Rows from block 9 of a small segmentation model, named by matrix and row number. Rows with one number belong to one neuron. Each number is 500 + 25 x the weight over its row's rms, rounded and kept within 0 to 999. All counts start at 0. Numbers have three digits each.
After each neuron's rows are labels from the 100 images, of 14848, where the neuron reaches its highest value: "top examples" is what is common among them. Only what is clearly more common there than usual is listed. The data: close-ups of made-up surfaces with and without defects. In brackets: how many of the 100.
# fc1: MLP up (model.blocks.9.mlp.fc1.weight, 1280x320), inputs 160-319
# fc2: MLP down (model.blocks.9.mlp.fc2.weight, 320x1280, transposed), outputs 160-319

fc1.58:500514541516549471488493534493504475490509498492518477482525502492507504431518455507480484489541534512480490509528502512513427507479478500497512521476490509478528470472489466455535503567478524532494525512452502473520488484501503504482490523479492507535525496546510500483545508455480504494533531514526507497504492479520484449510476529516532503452509519534479469460510511512468507493455454461498488528532465507525564482484422489488529505472494461538511552499472500523505493508514427
fc2.58:452572521507549531478516493488496517493518514447508506506508470520527521494500514504501493447518508499504510555545507506489465492516507463506517493472499503492510507451531552484561505505531490514502479533485484498531517482469497520480500461494535499513431489511490533512556511488501455510517548479511496493497459489489517494494469492530518506496531513461481510509490519514425481523554507526496504441504500509505545516516541484471529514489510517510479455506491560488500510498574475
top examples: dent (100)

fc1.576:517493493477488534511563468492510522471501439488478496450477539499526525513499483445525529479507500488487509518516561493510483538498495464469520488469533513498517508502456528491470515513479521475459469534556488465494529530445521487479468514504426519502473458498497499533535453547505539501505517512479536475481507554488533441505509455466510471508488510527497483471521511484522467506518498484547498508499482441492534509480490498524497475522496485525450513499512505484461496475489490
fc2.576:497447488484497464496479490506463515521520481510481493500484511486479494489539508530512500512497528489488528518487505489503505491458497463593513495491530518522521510521480504478523486474480513464490529520503486520483495517463517463546518515459477517523470470487490459500517506474506552505477476516483500503509533517533526461503504490533508507520513486490509515494505520528385549484499494495496497499487519488469513497487413511560527492513521499536504501502507626485500493529628504
top examples: specks (100)

fc1.723:494508503511548512529496466483501467502467463484501467572486528501488508474511467506480515499535436512512495497509502500437484500472473523495511558476572482464500463504464485519522513540497482552473495510496549503493515471513480458494481467471517505495448496515558539486522469491490527536519479468518564517484520499492494570506487523508477489483509526488493522502534518452521495446477488511551517427521503505514519491506495487491516513488467489534510531530498495473490510516517445
fc2.723:486528496509479469485527531464486458498507474485490525575489508531497494513495506517487495462512480492515563531510521498524493486496464529502500504499468514491502513492501527540510484480482503536510493483525523480524471474500496478464511530474506490519481529540498535493497509502475459480499516470500519475462490517480511495497493505390495495465507490528479483511524496516508459533486506509520497572507482501441526498517510484613458527507492474508502511520511496515474512527506529
top examples: smear (65); stain (33)

fc1.194:509482473453496505525509500505521482570501478514523529436524502490498501573423491469508511531506500473510506476510537491456425522504492509526536515478538509461509529515531529509481508515497447516473483501523482463522475514470516464497524490509522486509525498495509502527466509506489508474507469502511532504469466532481508452448512539467537520475497520502511532496513505503520494495554499465509495495448507484503527506515508540500536551514471460535538530485478508506493509482458506
fc2.194:526515459514515499475520475468505537537507494481525470464487512501482476506535460488494497514493515467489507519510514461484526510533487491529496511488535513475501514524499473492506459540535490517516528486516522523473475478472439489521518517473507490511497485534465471481484486468444552482486482488466475477519536510515510525503510482502522510491492515530521512518456522482441475508513526482477459512504522482468481471499506501518529479540522448458481518518511567520498515518570504
top examples: scratch (53); specks (46)

fc1.721:518544539546536519498524497493504496500480509438563515473507517527479527470510484477555483494509516493513528516444514508499545475512478545505491492496495491499465493479504498492484494534504494502505457526513498526462494515466506440515515512521478508578492496458558506495527461490508504491500518509484524451517478534474504467488457509481498486515457460472489484525547490495520506535463491503522487502515535518456504487507477491528481456512511532496465489517495483508503497497506483
fc2.721:501461478501526506510494500497506492514485506522433509436512487491478490491498489533481500536488586477467497482473492519520517501442496523556552524506533478525506469498493498488589516481486518489484534497525481500506510494507452464504505481518514464498477491500510505500486467500526536507511550494502524432500516539511518461449513503543546481524514463534507506506501515492437481494479482489507461489474529542494493529521458501472554490532501542517488508515483557521481499546564489
top examples: specks (83)

fc1.443:508486493513480514541478495483472515477500474521491487486494488507478524474499485483537501521509512472486500497526512482474488489499521535494483483500537526482487508465503528433461520495566459506510516496472496509501491489479506459529469517519495498474500532528479491519517531509442474534505513461514490489503459539532505494476480496474505529489502511507493506519543497466491480542470477549477494493491518484486517503552524530486490446517518487480473477480527492512479545480483480
fc2.443:498500472459474532451504469467474519533526512475516470477497487532504462472478492492515494458549525473534527494456531504501508468547484502547510512533500470505459512471495524505537488524520466530490460515457496508526512521476493524494483507468493486531504513503464519491487535491487541500477458502511517504535514457521476572454528517525460465474512511502500489485478473520459497500484508463512475485484482524441485473468526525495518491473537486501524464495532523483507505450573509
top examples: dent (41); tiles (31)

fc1.279:507524499496480474507467543481517527492559459518477468495514501512484483437455477499526470507499504515460522504482491500482492513485513514493531492480495491492498502465501544512484456509508473502443475482506543529459483482471511498563500510510543523488531494538486518498480482489488554486523530473538479498538519510501519436484455573534483506479491546494483470521492543503533499511479514447526523537472536510506487474508502509514529479473502502504511489491479529490516527443508512
fc2.279:477512509482497478488511520502515503429487484509447599512471475476552489537474486513504495504497462504457488487498511463512484523458503523570485511502496474533506498514525473489504513546500525485505509520516508470515474515502518505511482512495498511498550518496484492527516535500510472493520461511524484501486488507517512474495496470493515486495588514478491516507481492498415505526512502510498488482500495504480501482497497468514482531498580553487495487490500625498497505502614504
top examples: smear (97); stone (34); brushed metal (28)

fc1.286:510473496464501495515499483464500524517502513538536532494531551494484491529505482519501476485494488502473496458520502514511433527494517464496522481502497543457520483521516502430447501504511483497463470503488528508453480538503500479523506479472509470518489501515478493481469490559486456484507522508526484485542514504503510420502525505483500503501538546485497480514511485507494485525529498519493523498462494494458517536483512477471505528533497507493469479492518496515495489456494453
fc2.286:505500492500489487471486502487548555495493413505464552486505486532517464495451472524465471503521582485509517549556526508490451500484519492532502524496472497515489490483506473533535522490518485497486485492496491503494491529540418476473473536456469506485500451486495480507537429504476535502510513475477492490505495504514524430476504473528504482468526538476495510519503472479473512505510499527521484475510502497457497470517487477508501515489528508545495497515488518511459503513559496
top examples: dent (56); smear (44); stone (32)

fc1.316:498513495505506498528501455508466456479518481512460464484498478488512501486494514495487446516526469504508523541435482471518500490501506482527518516513487512484463480500490531500530513482475513518535491515477507448537528479462514488567529525528502491514473476497529504439508489471518463508473535533514493476496465511505527454518517509495475509490502502511510490512485513538517506496514498468530447561508484436503500476495539492475471491516525496501488484478476495468501529495485469
fc2.316:503508521502475499502533483465492511528519464531586448499502498482483512505511494488512470470528503515523513570492535489507480497551474483511498486506505485477499531471515486512499517507477445530493521472469515486465515465475455536566456514476531508502471436522471503525530523500459520471449485521494490498524493452514546455506517477504500527507500464438511460474496517514509481525545479494497543488476476486511466510497530486580471477484500503479491509474522515488465510518476500
top examples: scratch (100)

fc1.532:503496519495476476509457525479497517514496486507480499391499511450459544521535514483503510505492525529513467483471477515558478543481513508463514512523502501467502509496469513445528489517523467518500503533533550513503516454483569502536506528502510497502502472547527511499515521492476494502516507526530499491490537488514503519509463521519487465485508505497520419514500474475512466507477477512528455518488513536496495497462499480447544500492455479483515468457502511504484516544494496
fc2.532:464461505462460507510464489508555509477447498490483497475517485497489528495497507508504508502544540480494509479441492498473493503491493489517510479504519510498461491536498479539499492501474521501517511526472506482538507530487548532410521433517469469488498529480497462511494484482459498549502498483533498551466497446539523466475521525502505507496485509515492524529516507491464495473469511476491441467514504509503509446482481488498526531502519507515486465512480516517531499460548525
top examples: scratch (100)

fc1.287:487500529569492519528504516469512521531451510462497509453493511486501471501529478478530481486512508479494517484472487483453543505531504489473495468471504528507488478517512528501579504528476505499509470486538489536485490473504484489507517520493503506488580506486496490502473483537505493526494453503476550486505544518512519493520522494486510539536497475506484497513459497515492490513491513493524537505539522515493481507492503477463478482511508526501477498515540498511506517493498534
fc2.287:476481528492514503482532496502495502479484508492464525404474511489515503518493532517490495499530483474506467456513491515458475517485516503527498489485529489519504476498510518499414496511488476502507518520517486520525485497498536473513479525500503519513528557473520507472486481493482554510511476488490482517515505538529506533511487508557542520525472457449481505509535504491514551494454480499503494504465492488515499480496490481451555489528466511469490461499520468471491469454476522
top examples: dent (67)

fc1.451:523487494545529514491524531480486478466494494458536501480490504480483507488514514490458482470537537498513513490494499456429511469540501526477548491477516502487483518482487550467520468492503507484468454504533465486514506456509561484497469518482514495527573520511523535515502500502489518499505522475465523541509485541498488442454452467469454531505493524494473468520520486508484469514527509495492550521508521470445514528482499504506480509495512490464507495472520488487496515486476532
fc2.451:532485473511515528488478495476485513543502469513504492490489497513485493489520504481501499490530512497499523527526513499487500520512509510547489529506514465497498501488500498482545472478488496487484516502493511536493497503482490478510512495486494451492452486494483492507498527487453484510485499512512512492528504468519482500491474498472507517535550531512500486512476489481378473544502489494499488485502518497490484494507496508501511497524588482469520512518515637516498488515670492
top examples: smear (51); brushed metal (50); no defect (42); defect: none (42)

fc1.702:485518501498489507484512468486462520485532519498491525471476484507451460516494487517532565494499489516479480465477515471511502457515505498485515475537477515524506534507476495485477494520512537479477478475515477509498506517496493482482536502463483503430514447429486511449527532512495468537528521536504524453481517534488467416518537513485445484538529496490472517511501507520497464468503487536499535512486544479488519492548524535530499488535516500476462450492480507529491504435463490
fc2.702:490540523519482477498492488488488542501469483482498512520496501487525511493497499469493527547534509525524497523478504489519476471519487526507493497508493516500533491490486480556463557481512479529472488499470447489475498490506460503466459519471462535486494504489453493495562527529492480506491502502488496477501481509483529453496515505477519466471525493434509498498480509499408498489519464476555505489472540493498536502514511526493494458474531548536502492504483609491488504435605493
top examples: dent (100)

fc1.87:463518475507453467519501500460551522536509512517502515489496518482501477542428515505482472459511437479530465467448557502499473509501485516521542523498475518488497533505510529457495501514497485505479526457513490543508544474506476462524532519549506496534502486489453517531487460525539493506535526504523478500444523499476522509502543535511510477501505490498499531514507513575483516482518513474516487525514463521495525528519516509510462524510516477489481530480513517464510499521492486
fc2.87:485501486500488520504486470510514493493506497485475468505497513508510497490427482489475497489514543507483487525490489510489487526501520486530517482496502514490507490513477525464471530511517505491480477496488457498443506503492500527495501531477530491479464487519531502504486513494490505523533506512528499523487524451482479549498476504501491500501520500498487515506503505509375510486489465494510484529491563501543436498518483540472529516513520471491527527510501612511544510441601493
top examples: dent (71)

fc1.96:472489519498440500511488481494495509481473501499508484576497482537474507467433485517506501532504471478471520516479493486506502497489505475499508510498516503498548524471478489533523490497510510493483481518510507458508516493503516414519539499517563522532485510474520514471474446485530477488493520533509538475524478477532511499501482489505483511482529467492504503479517524553500484494468504457503521520509518471463518516488464534542502449519505469521498525459481492495458492500525476
fc2.96:481510531476551546489510515517537537498513521472525467509506518479540481502493528531510469510447483516548498492561531507504485479512481491490507486497531514482496480496509451516429518510497462515503476489497526532513449487489495552494511505493503517535489530517456547493473485506429509472522475529489491520519507481481549539513513507498515473457521505552508521493490526502474517508503493497487491495496473473468512490508559526494523477499550524499501463470493529519463516469557522
top examples: dent (70); smear (28)

fc1.541:522514479492489501505453496505498498499533517493501494491517488487464503510516472460542507501517511522491483498488525488472491541492501518518511532472486470511443512507519491532471493489482493526444499508491503480494511479469518471499531520511468518502479533461552487524492490464519463535497539473522501466492433493428507473470476521492477504489530507479480513491500473505506487504567488536507498510511476515514523527520487542507498488512517472536469533483468483475513508505483470
fc2.541:493514526475530495488494527481499541505510515493492531503501451510513521534533481527534514505445503509510493513456482508470514502506514504518474542508502500492467471492535512520518500526474471517496507535498494495480498516526471504492463469516493481517501448514467534521506527515464543547525479468501497515483482508507505499506512531495514513496510520508474486473479474503431501549472480480489464487500500508528510493497481493495460513512565494544475461502526613533501507539611490
top examples: scratch (100)

fc1.9:508518541528495519505493532507522495499525501477502495504495515491453519468534502466508504549501513496558461468498470508499465521521461494474526519512537499478463496484506533439520496510501449526514496470478535529499524504448499464528516523515503504496438514510494504487487540530493526474508558489543494515512519507485480489474509523504486509505490470516491458488502512499474489469510495536535521514481532523427511486522507527506487500503505488520467482468470517521487483495470482
fc2.9:503527477520505520510540491502467486496518446497528491447464503535467510495492491480503508482509600489502510491511499485503542499516501481458551486509517509491513518492498512470504509509514527521493506492480492492494519504489477548435482509469529494509474502527497491510509498504530444503482504466482495515498522477516473483492482490557504468482480477484496529519504536489580548479519512494518525486480507495448484472501527519527587499504467522469506515512501415490499511487399485
top examples: scratch (100)

fc1.756:519512466513516468507510502495502488508465477474505455474517483482487505519480515499535520526528530497539503488541493488477514459479518535522542495537525434488458528493509562496481507519508439503499513498480488503489469497489435510518477484537503509446524484509526487507523445502486514489489507492546485510507526509527500476463490528520556471530511497482537524498519490509519528539521482520522488520478492529487520519502499508489491494464499538517537520481490480508465533515519500
fc2.756:508473481540471490512499515499466489499534494497515574468499464517462494507558521475459512486480437483454503498530488467509517518454498479529497505507497508508535518510505497536512514480480527487548547493516539485516511521501452452540469480511507517473488478495487459520484500477525488477494506486488473425485531499501470507472498517479500509510499495549508501502529516495473531482494463476536507532490499529503491484498464491529559462541524469484521499509516556494489461546548507
top examples: scratch (72)